Weights of a small spectrogram enhancement model: 3.44M parameters, 39062 training examples.
Rows from block 14 of a small spectrogram enhancement model, named by matrix and row number. Rows with one number belong to one channel. Each number is 128 + 32 x the weight over its row's rms, rounded and kept within 0 to 255. All counts start at 0.
After each channel's rows are labels from the 100 clips, of 14848, where the channel reaches its highest value: "top examples" is what is common among them. Only what is clearly more common there than usual is listed. The data: songs of 200 made-up bird species, synthesised, often over outdoor noise.
# convs0: first 3x3 conv (model.decb.1.0.convs.0.weight, 48x96x3x3, each kernel summed), inputs 0-95
# convs1: second 3x3 conv (model.decb.1.0.convs.1.weight, 48x48x3x3, transposed, each kernel summed), outputs 0-47

convs0.11 [133 138 118 131 118  67  91 112 121 164 129 136 143  55 118 136 125 163 123 146 104 117 173 121 137 183  40 102 162  94 127 141 148 111 102  85 110 158  82 112 101 165 123 176 152 142 152 130 129 102 166  69 139 169 115 102 155 139  78 117  45 110 125 120 153 135 106  79  88 126 179  50 167  76 163  86 118 175 121 152 157 133  58 147 131 163 127 149 137  95  95 138 146 137 147 100]
convs1.11 [136 156  95 153 154 153 144 186 199 123 162 143 155 109 133 178  98 122 164 183 158 133 158  85 108 139 142 149 174 150 145  49 153 117 144 101 140 162 137 127 125 133 119 143 143 195 115 193]
top examples: clipping; text has "clipped"

convs0.25 [ 94  65 174 152  94 140 122 175 180 145 135 121 113 121 107 133 139 108 162 123  99 167 160 106  78 134 105  81  78 112 160 170 186 157 142 124 127 109 132 113 147 116 114 159 129 125 141 180  88  78 136 167 216 161 162 112 134 160 113 111 115 102 112 113 198  91  66 141  90 110 171  86  87 165 128 130 116 180  83 111 155 111 156 103 124 110 107  73 107  54 115 147 138  95 132 150]
convs1.25 [130 137 126 104 125 166 185 130  92 101  70 164 131  87 191 113 150 107 177 167 189 113 106 106 127 135 109 102 179  64 121  95 114 157 126 163 158 129 128 171 110 144 104  92 142 138  71 168]
top examples: high song; downsweep; first syllable: downsweep

convs0.9 [ 59 144 149 133 114  75 127 130  53  89 136 128 127 154 118 140 143  88 119 111  75 178 100 152 142 126 181 197 112 129  58 153 130 109 177 122 176 147 130 127  84  68 152 112 125 104 193 155 163 117 148 116  79 219 111  88 143 134 128 127 145 122 159 152 109 169 146 146 129  99 126 185 132 119  96 152 111 110 129 137 123 144  68 119  95 120 159 139  93 106 150 174 165 112 134  64]
convs1.9 [132 119 104 118 177  94 102 106 193 101 123 124 134  96 112 174 112 144 185 145 111 204  87  86 177 109 157 149 136 172 116 165  94 136 187 137 120 134 181 135 109 125 120 115 190 124 104 166]
top examples: fast repeats; stream; click; first syllable: click

convs0.10 [121  33 110 133 125 138 114 138 170 164 142  92  73  93 110 130 135 116 147 138 163  70 165 118  84 127 144 106 130 164 125  73 121 132  65 138 109 141 146 131 162 111 123 115 111  83 164  86 112  99  35  74 161 132 130  63 136 127 130 128 101 119 154 130 151  36  71 104 133  86  93 136 117 169  61 164 138 118 130 111 171 151 111 129 145 123 118 127 142  91  72  95 125 129 156 132]
convs1.10 [129 144 160 141  81  94 152  96 165  66 165 100  94 166 123 132 154 146 100  77 136 128 116 156  90 161  76 131 125 159 141 143 107 192 127  91 121 119  34 143 119  71 106 103 128 122  94 132]
top examples: high song; crickets

convs0.39 [113  88 123 120 133 175  73  76 146 100 161  81  72 122  58 155 137 109 147 114 135   4 131 119  93 124 158  76  92 148 105  87 106 101 115 124  89 156 126 119 163 127 163  96 103 111 121  35 104 143 130 139  92 128  87 116 107  83 145 125 107 150 160 117  88 121 132  94 104 134 148 101 143 116 105 119 177 161  73 136 112 133 114 162 150 134 171  69 170 170 129 154 111 123 130 131]
convs1.39 [ 71  85 164 140 150 147  77  88  69 116 116 154 152  84  87 137 114 123 150 127 141  65 161 114 170 110 113 178 137 183 102 107 173 107 171 117  99 101 118 175 106  85 114 102 125 166  98 121]
top examples: muffled (low-pass); first syllable: harsh note

convs0.27 [ 76  23 106  93 147 128 114 121 104 126 118  77 156 165 139 163 128 129 147  85 113 104 131 108  96 143 139 150 122 172 100 105 126 125 132 135 102 124 134  94 151 127 148 119 114 125  80 130 153  82  30 102 117  98 150  94 155 143 139 116 121 107 109  91 136  86  94 143 144  88  42  89  90 122 131  95 135 138 130  13 134 131 125 100 107 115  85  91 130 118  95  73 147  77 133 110]
convs1.27 [120 141 176 138 126  94 136 104 129 149 192  86  84 166 155 158 129 178  58  97 157 141 144 150 138 130 128 117 102 137 145 141 101 232 156 165 102  99  77 121  94 101 118 108 155 113 132 150]
top examples: high song; arch

convs0.35 [164 136 127 178 132 172 104 153 161 115 177 167 129 146 148 162 108 108 102 131 100 185  99 173 147 129 132 145 126 143 131 144 132 166 160 116 129  57 178 136 151  81 100 162  57  90 118 183 164  78 136 135 124 133 111 147 153 180 106 105 125 151  77 133 139 132 150  86 163 105 123  89 133 166 182  44  85 107  93 134 157 121 129 166  67 114 135 172 166 158 118 174 135 163  77 154]
convs1.35 [157 163 124  94 180 138 123  88 139 120 109 138 132 145 158  88 160 154 102 194  85 127 104 105 122 134 127 161 157 167 182 157 136  87 118 177 168 177  87 113 140 122 155 164 112 202  88  92]
top examples: wind; mains hum

convs0.28 [154 115 172 193 179 124 134 151 137 148 156  96 149 144 103 149 121 125 219 115 159 124 108 110 145 118 154 101 112 137 175  86  98 119 129 114  76 143  73  83 214 155 177 138 151 188 106  97  83 146 185 166 123 147 149 120 110  58 129 122 161 168 178 132 115 103 162 168 140 161 152  52  89 149 120 133 125 136 119 120 157  95  66 133 134  92 105 149 143 119  95 117 139 102 130 126]
convs1.28 [130 107 120 118 121  96 119 149  91 157  78 108 158 102 118 128 135 165 125  67 157 168 149  84 166 122 183 180 122 104  75  86  84  82  85 166 121 132  90 172 128 102 110  87 142  75 102 103]
top examples: high song; crickets; text has "noise"

convs0.47 [ 96 109  87 133 134  80 101 121 138 172 120  99 179 170 102 148 209 118 128 118 136 154 131  67 103 112  36 151 135 122 122  92 125 137  96  95 132 114 106  84 191 138 216 108  97 139 112  84  93 128 150 144 117 150 123  95 146  77  92 129 131 121 146 157 125 146 144  93  95 181 160 130 174 139 152 149  79 129  83 172 124  90  89 149 199 107 138 128  60 124 142 144 129 121 163 144]
convs1.47 [187 156 161 131 154 124 158 145 179 104 105 149 103 145 141 154 175  72 152 113 146 145  82 105  94 102 121 102  88  77 111 120 155 168  89 117 147 105 135 112 123 110  99 143  98  45 190  90]
top examples: reverberation; text has "room"; text has "reverberant"

convs0.2 [ 59 107 145 131 136 141  38  89 135 114 170 171 122 138  80 125 147 126  74 117 100  93 121 167 126 199 184 139 138 141  89 134  86 126 120 194 110 138  84 175 144 111 115 102 193  92 133  74 156 150 117  75 138 112  56 132  80 110  79 131 131 131 114 153 167 115  37  88 122 111 117 108 114 124 152 147 169 142 132 109  85 155 120 147 128 125 131  98 140  96 103 135 160 148 140 144]
convs1.2 [ 99 143 142  94  98  98 150 135 135 113 161  54 118 129 132 169  42 127 101  93 148 153 131 191 156  97 151 104 181 144 148 122 103 127  81 125  99 149  89 159  84  86 185 129 149 109 144 144]
top examples: text has "over"; wind

convs0.17 [155  94 143 107 141 115  94 108 100 156  96 113  84 114 101 129 183 111 163  70  60 118 165 106  73 167  21  93  99 120 145  94 133 122  64 133 118 103  73 116 169 113 141 125 127  97 163  93 102 132 140 107 125 111 128 103  91  98 154  86 173 149 129 131 124  96 100 111 146 123 187  85 120 136 120 105 136 127  74 104 108  41 125 135 143 101 136  74 154  67  96  98 139 142 139 145]
convs1.17 [165 110 133  68  94 180 129 112 139 181 129 127 104 162 131 119 185 112 149 142 142 104 126 165 135 169  94 160  93  79  56 113 152 161  63 163 118  96  89 149 138 100 102  88 128 149  86 122]
top examples: clipping; text has "clipped"

convs0.21 [ 72 105 152 142 168 154 129 103 165 124 154 117 121 165 111 162  85 146 144 110 153 106 151 143  94 158 161  85 100 180 164 116 117 130 121 139 110 127 126 167 167 136 248  71 147  91 110 120  85 107 154 142  95 173 164 157 130  84 101 152 147 139 177 149  92  76 119  95 125 155 169 115  81 131 135 119  99 160 157  63 142 125 101  86 159 134 116 150  88  81 115  93 197 143 134 165]
convs1.21 [188 110 128  97 143 157  77 122 135 118 154 126  64 174 105 100 108 121  92  88 113 160 137 139  70 161 141 117 116  97 125 103 176 129 134 191 135 146 118 168  95  94 108  66 102 101 122  61]
top examples: pink noise; white noise

convs0.22 [ 74  32 135 161 141  84 121  79 147 105 104  80 132 146 128 161 115 142 179  74 122 138 130 106 109 137 118 125 147 120 115 139  97 131 134  81 112 148  78 161 122 111 164  84 131 123 101 146 132  96 118  90 124 139 182 153 154 138 117 157 127 128 205 132 129 152 133 110 122 147 163 118  88 139 203 107  95 169 113  51 121 125 101  81 115 117  63  91 120 106  68  88 206  96 122 108]
convs1.22 [140 111 203 105 159 182 143 104 129 122 126 143  92 107 112 105  97 135 109  86 182 142 127 150 123 171 130 146 103 135 127 108 139 229 172 145 119 154  93 139  63 126  80  79 141  99 118 112]
top examples: thin (high-pass); white noise

convs0.23 [ 57  84 139 140 166 163  83 154 139 174 177 128 114 125  94 174 157 135 169 111 167 132 135 124 123 139 106 126  73 190 164  90 116 127 114 116 101 121 129 108 205 165 141 178 149 135 168  98 115 155 140 132 158 150 151 134 104  96  92 140 115  67 110 124 105  81 109  68  41 110 115 113 140 166 134 125 104 194 119 131 141 169 143 121 150 159 147 120 161 144  97  59 143 141 109  61]
convs1.23 [130 116 120 130 132 149 127 195  74 103  86 131  59  64 158 137 103 115 118 115 163  88 171 134 137 114 139 118 115 109 158 126 149 153 132 130 116  55 125 198 103 170 107 132 191 123 172 159]
top examples: high song; crickets

convs0.26 [121 107 210 120 103 159 128 143  92 113 103  85 139 148 112 139 182  93 115 112 154 180 181 117 171 139  97 132  98 127 130 156 153 135 167 108 176 158 130  60 107 104 175 148 115  88 185  77  82 121 137 133 131 213  98 115 100 129 151 135 142  78 118 157 188 119  74 143 146 104  96  88  94 159 139  65 101 144 146  94 128  78 123 119 141 136 126 123 158  86 158 119 147 153 147  60]
convs1.26 [189 114 106 153 175 100 104 113 113 176 164  81 102 140 142 226 142 154  96 112 110 159 122 112  54 138 168 160 154  72 101 127 122 152 113 127 134  98 110 158 118 153 132 157 167 100 128 149]
top examples: first syllable: upsweep

convs0.33 [ 81 135 134 144 138  70 104 109 122 114  87 112 169 152 103 142 182 110 146 109 124  96 126 144 121 135 155 161  94  80 135  78  81  93 161 138  73 134 119 126 119 106 146 105 150 153 139 118 141 108  88 153 198 143 103 108 157 202 161 195 137 117 142 136 190 146 174 130 100 110 143 227 132 152 162 108 145 127 131 142 151 132 157 143  48 171 136  99 110 191 128 115  57 106 144 146]
convs1.33 [169 152 119 157 103 134  79 174 107 137  93 151 142 109 118 114 125 118 107  97 121 182 141 153 243 142  95 180  92 133 110 103 160 101 139 157 141 142  94 122 137 158 116 103  96 122  71  78]
top examples: low song; stream; harsh note

convs0.14 [150 113 125 156 149 156 153  96 151  99 113 112 114 155 103 142 140 103 130 107 157 141 106 107 109  69 135 162 129 115 117 116 118 124 146  56 123 113 115 136 111  90 147 186  72 102 116 113  48 124  61  74 114 180  91 113  85 137 117 138 101 101 113 117 113 162 120  83  99 150 161 122 156  46  34 130 105  83  64 115 143  89 187 159 113 113 118 157  60 121 131  93 114 145 158 129]
convs1.14 [194 132  98 128  85 143 126 111 102 118 129 143  37 140 166 108 156  59 150 134 116 141 139 145 122  78 144  87 129 137 189 100 157 114 154  82 191 140 111  99 123 141 138  81 146 113 162  94]
top examples: reverberation; text has "reverberant"; text has "room"; click

convs0.30 [ 90   0 142 126 126 120 119 153 125 141 115  85 144 148 154 150 136 136 121 101 122 119 121 102 120 114 137 148 104 130  90 126 103 119 118 120  86 131 107 149 143 114  86 122  94 168 101 163 146 116  92 157  94 103 186 113 120 150 162 133 132  44 123 123 112 120  34 120 139  97  86 109 128  97 124 111 114 141  99  16  99 130 144 121 160 119  81  57 112 154 119  68 148 105 104 114]
convs1.30 [100  89 144 123 161 134 162  79 155 133 165 127 122 127 195 147 135 157 136 117 187 102  98 108 155 116 116  99 104 113 123  86 106 208 158 152 120  84 107 118  77 123  93 112 189 103 124 195]
top examples: high song; first syllable: steady whistle

convs0.5 [ 92 136  65 119 109 147 112 141 139 169 131 137  97 103  72 181 191 141 102 116 123 157 162 131 126 165  55  93  91 111 179 125 160 128 144 115  91 112 118 101 159 123 184 188  95  69 137  92 125 168 113 127 158 112 172 120 156 119 108 107  86 169 110 179 148  80 161 130 143 124 128 160 105 199 147  94 124 168 110 126 202  93 125  86 125 159 129 130 160  87 116 189 157 158 122 149]
convs1.5 [122  57 111  91 118 129 117  70 115 118  94 144 113 123 114  82  80 154 141 127  81  89 125  90  81 171 108 146 141 112  93 125 154  90 184 213 130 114 155 153 123  84  96 129  83 141 118 107]
top examples: fast repeats; first syllable: dip

convs0.8 [169 103 184 174 175  84 152 137 115 132 162  78 163 131  82  85  97 183 159 130 130 138 135  81 105 197 109  63 131 100 167 146 125 104 145 130 125 121  78 125 134  83 128 177 174 141 187  86 109  99 150 104 135 111 182 126 116  65 178  96 145 150 160 130 163 148 130 119 112 160 137 103 129  81 216 112  98 147 112  94 152 100 127 113 135 101 114 106 111  87 128 136  85  75 137 117]
convs1.8 [129 154 133 200  76  74 103 145 139 142 101 111 153 162 107 120 112 190  62  75 169 185 100 103 161 105 174 106 122 146 126 132 112 123 121 147 145  60  93  98 160 157 112 150 143 127 131 114]
top examples: fast repeats; first syllable: click

convs0.37 [161 124 124 132 111  61 112 133 187 174 110  92  89 139  81 137 153 138 119 109 114 135 163  88 105 188  81 138 128 124 141 139  94 107 126 120 137 114  73 116 124 113  96 202 161 100 166 108 146  65  62  61 140 112 128 125 139 144  81 141 109 147 153 155 154  90 154 102  85 138 115 148  59 153 152 131 137 168 143 114 113 144 112  37  78  88 101 114 140  83 110 140 137  94 110  65]
convs1.37 [114 149 184 157 143 160 123 155 150 145  86 126 140  93 150 143  83 212 139 123 180 111 104 125 184 111 101 127 107 144  71 161 122 170 132 100  49 113 158 136 179 146  94 160 126 145 130 109]
top examples: low song

convs0.15 [127 141 221 127 124 119 139 132 135 195 140 144 138 193 115 168 122 109 144 147  88 123 122 149 145 131 152 171 197 151 140 107 140 181 168 105 164 112 136 116  81 110 197 162 147 121 153 112  54 106 122  72 101  80 142  89 140 121 168 163 171 153 140  83 101 120 133  81 120 141 138  76 107  77 150 164 143 104  80 177 100 120 153 125 161 102 179 131 170 123 124 115 148 161 161  90]
convs1.15 [ 88 131  97 142  98  71  80 156 141 123 163  71 139  60 129  79 164 142 172 117 142 110 119 101 156  67 124 146 152 136 126 167 121 154  99 140 139 220 101 154 141  92 127 134  96  95 108 130]
top examples: first syllable: downsweep

convs0.29 [ 95  93 140 133 161  97 140 118 158 129 151 102 109 127  89 121  92 135 161 106 110 133  85  84  89 110 110  99 117 106 143 121 125 114 129 113  86 146  87 138 160  97 179 158  98 138 119 123  86 110 249 133 131 178 129 121 109  83 113 143 145 132 185 102  95  57 136 100 112 186 243  96 112 157 103 139 125 121 134 151 118 157 131 152 152 106 152 155 101  87 112 122 141 161 168  62]
convs1.29 [146 155 138  78 179 122 145 129 161  91 131 112 147 132  76 105 157 117 203 164 124 127 141  81 193 136 142 111 106  84  66 154 116 108 128 142 174 153  85 146 110  66 108  95 108 171 122 106]
top examples: thin (high-pass); text has "noise"

convs0.34 [ 93  95 137 158 157 121 132 136 160 138  82 117 131 150  94 129 136 168 173 104 127 109 147 104 103 146 101  89  85 133 153  87  92  90 137 116 104 113  84 126 137 137 125 142  87 105 168 110 118 153 153 202  99 109 160  93  95 110 180 118 223 147 152 166 122 113 125 224 160 111  86 129  91  91  80 133 146 112 110 139 188 108 208 121 115  87 125 111  87 114 182 116 135  94  82 104]
convs1.34 [145 155 167 139 155  72 148 155 146 160 135 173 123 153 161 105 118 122 115  89  40 203 107 153 142 111 170 129 173 114 127 169 114 113  96 184 123 154  86 106 108 142 170 140  80 141 157 120]
top examples: dip; first syllable: dip

convs0.46 [110 132 143 113 138 140 146 159 101 118  52 127  97 158  87 177 110  95 127  92 113 203 136 132  85 149 127 163 122  95 149 151 152 148 165 100 137 130 155 119  77 110 152 138  78 101 123 117  94 112 121 115 110 122  89 106 132  37 127 126  95 164 188 165 124 140 194 148 136 159 117 196  59 111 146 123  92  90 176 168 119 116 124  64 144 109 113  93  62  95 157 172  99 116 119 143]
convs1.46 [205 143 167  98 142 114 101  96 107  98 157 139  59 177 118  90 106 166 103 108 142 163 140 161 134 139 140 178 142  86 138 178 104 145 146 158  82 130 165 169 136 124 144  96 143 163  92  74]
top examples: low song; rumble

convs0.32 [119 165  82  87 161 151 153 178 101 103 163 123 169  56 174 136 137 165  77 130  80 146  91 117 153 123 118 202 152  90 120 163 172 186 111  50 127 130 161 128 134 138 170 123  33 123  95 138 165  78  97 140 128  96 124 117 137 119 144 142 158 106 111 122 103  89 133 115 111 114 151 110 119 140 122 126 154 162  95 135 144 154 158 116 124 130 166 177 206 130 148 144 171  99  77 103]
convs1.32 [144 104 105 128 156 130 105 201 105 124 109 114 101  55 108  92 129 102 133 133  77 161 139 144 149 109 110 187 148 133  93 200 141 107 156 101 147 153 161  81 154 112 132 177 112 197 102 101]
top examples: low song; white noise; rain

convs0.42 [101 146 133 122 157 127 156 172 147 157 141 130 133 111 154 164 149 118 142 165 145 122  79 130 142 186 150 120 148 123 120 142 114 143 128  84 118 146 159 120 101 185 117 140  51 136 153 142 166 170  89  12 180  86 136  85 138 152  84 131 152 145  71  93 129 122 134  46 169 115 137 112 165 113  81 111 159 136 124 118 180  70 130 164 163 181 138 110 174 133 127 100 151 178 156 150]
convs1.42 [116 134  77 163  49 169  90 156  57 106 138  77 134 103  81 145 151  95 148 160 138 122 120 104 107 144  98 142 158 153 141 167 158 120 177 138 162 156 167 135 105 134 126 149  84 151  64 137]
top examples: first syllable: downsweep; thin (high-pass)

convs0.13 [141 104 106  81 132 132 126 149  43 121 122 199 128 210 149  83 133 125 177 135 151 184 103 145 125  45 100 142 116 101 157 112 124  82 165 191 116 139 183  89  96 152  78 148  99 132  71 129 151  95 121 176 170 166 133 116 136 128  88 131 116 157 117 131 151 131  95 122 142 134 135 150 110 173 140 133 144 102 118 144  86 185  86  96  95 120 126 106 140 169 114 132 147 105  89 197]
convs1.13 [133 112 156  93 143  97 122 103 171 155 111  92 115 137 136 162  29 148 121 125  85  81 129 165 170 122 111 105 144 174 130 132 159 141 148 134 129 171 149 151 167 108  97 182 103 193 116  67]
top examples: first syllable: steady whistle

convs0.44 [ 51 139 115 148  60 101 120  94 143 104  63 153 136 153 143 135 130 150 197 109 167 111 170 159 153  72 164 137 112 114  92  70  81 181 146 100  98 183 121 114 130 167 103 115 149 134 141 102 208 148 171 124  85 112 153 100 148 158 124 111 116  97 119 124  93 186 108 156 152  53  79 124 135 115 119 148 122 135 147 108  81 145 105 115 180 143 124 148 171 138 115 132 196 130 135 123]
convs1.44 [ 88 122  84 158 157 155 133 102 124 155 117 123 143  75 123 116 164 166 116 154  78 128 173  75 145 118 168 174 155 176 185 118 171 150 110  90 125 156 127 151 143 156 139 204 160 142  96 175]
top examples: crickets; high song

convs0.24 [115 151 189 141 177 167 143 138 116 100 115 141 109 139 141 114 133 122 183 129  63 110 113 146 128 134 103 208 136  90 158 173 142 165 149  97 136 163  91 200 183 151 147 143  84 155 103 147 127 147  69  80  79  97 102  84  98 148 109 153 164  94 173 140 143 138 162 145 132 135  82 184  92 106 177 181 115 108 116  98 179 116 169 123 129 199 115 130 141 127 138 139 143 174 157 160]
convs1.24 [105  64  97 154 157 133  86 113 129 123 131 119 108 143  63  54 126 151  74  85  88 146 119 138 113 148 110 166 120 149 112 141 108 102 143  71 181 175 145 117  92 159 111 107 162 132 116  61]
top examples: first syllable: upsweep

convs0.41 [146 149 142 143 208 130 116 127 155 184 115 101 125 142  53 167 138 125 172 132 185 165 103 112  97  88 131  99 108  90 169  97 115  88 129 109 103 128  73 113 135 140 114 177 137  96 173 123 129 180 115  83 134 109 119 152 104 161 121 131 136 116 107 133 154 207 166  89 134 134 110 132 159 137 151 114 168 122 134 145  97  89  95 148 106 101 126 147 127 145 156  96  46 206 114  38]
convs1.41 [201 168  95 131 134 121  74 160 101 131 134  92 100 134 173  99 119 142 104 155 165 104 141  59 179 119  92  64 135 111 179 102 105 107  88 140 136 100 161 146 101 159  94 100 168 150 113 144]
top examples: reverberation; text has "room"; text has "reverberant"; harsh note

convs0.45 [ 98  82 110 178  91 130  77  95 127  91 134 185  69 134  91 142 134 161 154 109 111 119 149 157 136 127  68 113 116  99 142 128 118 101 101 157 124 115  82 145 133  88 175 177 187 116 166 116 108  74 112 137 115 110 153  94  65 131 145 141 132  81 152 144 155 101  56  69  86 127 134 119 130 111 130 141 137 149 123  54 119 131 159 112 126 134  91  41  86 187 138  87 151 105 156  92]
convs1.45 [ 34 108 138 120 155 150 140 152 139 120 144 127 144 105 101 131  86 132 126  75 137  61 169 153 159 150 116 111  92 164 118 190 116 162  81 118 112 102 138 100 141 136  58  88 150 108 108 178]
top examples: stream

convs0.36 [ 67 133  79 129 101 111 166 106 117 135  59 146 148 116 123 153 218 110 107 105 125 120 153 159 162  93  94 169 115  68 162 108 159 119 151 177 182 169 106 172 131  89 154 125 178  96 150 107  92 175 160 115 170  98 117  95 157 100 106 133 149 141 126  85 130 116 141 127 197 112 113 124  82 181 110 142 102 111  89 132 181 114 105 109 145 130 187 141 148  73 101  81 117 131  81 147]
convs1.36 [120 130  97 117  76 111  96 127 128  63 101 134  90 133 120 135 127 100 135  47 116 147  82 140 119 136 132  63 118 106  55  98 116 110 177 156 139  95 177 155 131  92 159 170 139 108  75 100]
top examples: first syllable: steady whistle

convs0.20 [148 147 190 173 152 170  89 106 140 145 102 124 127 131  73 105 116 123 169  95  97 103 106 121 121 120 132 142 145 123 113 122 127 129 178 120 106 110  66 120 120 153 150 127  78  59  58  81  66 113 174  40 138  86 170 136 130 101 111 107 125 169 129 166 143 127 111  89 180 129 111  85 105 123 148 142 146 142 101 134 164 145  58 146 127  71 130 142 128  73  91 122 101 149 205 147]
convs1.20 [109 159 112 132  96  97  73  94  93 164 147 174 135 121 134 171 182 117 138 135  88 134 192 109 125 128  82 143  89 134 140  86 172 167  54 113 175 132  91 147 138 141 156 155  77 107 110  92]
top examples: crickets; low song

convs0.1 [179 137 149 151 201 158 147 177 155 176 185 134 146 118 149 131 186  98 167 136 123 162 120 102 119 166 149 124 126 171 173 178 149 183 135  74 140 138 142 104 173 104 136 119  57 107  44 137 126 124 146 114 158 162 151 107 138 129  78 150 134 137 171 134  61 161  95  94  84 128 125  96 194 122 121 161 128 127 139 120 154 141 178 107 123 146 164 133 146 175 138  70 152 148 165 150]
convs1.1 [ 89  78 105 132 164 193 140  74 130 159 147  97 116 119 100 136 185 142 164 161 117 149  59  86 111 112 143  72 168 158 126 134 142  97 110 127 126 181 137  80 128  99  71 146 120 100  93 115]
top examples: white noise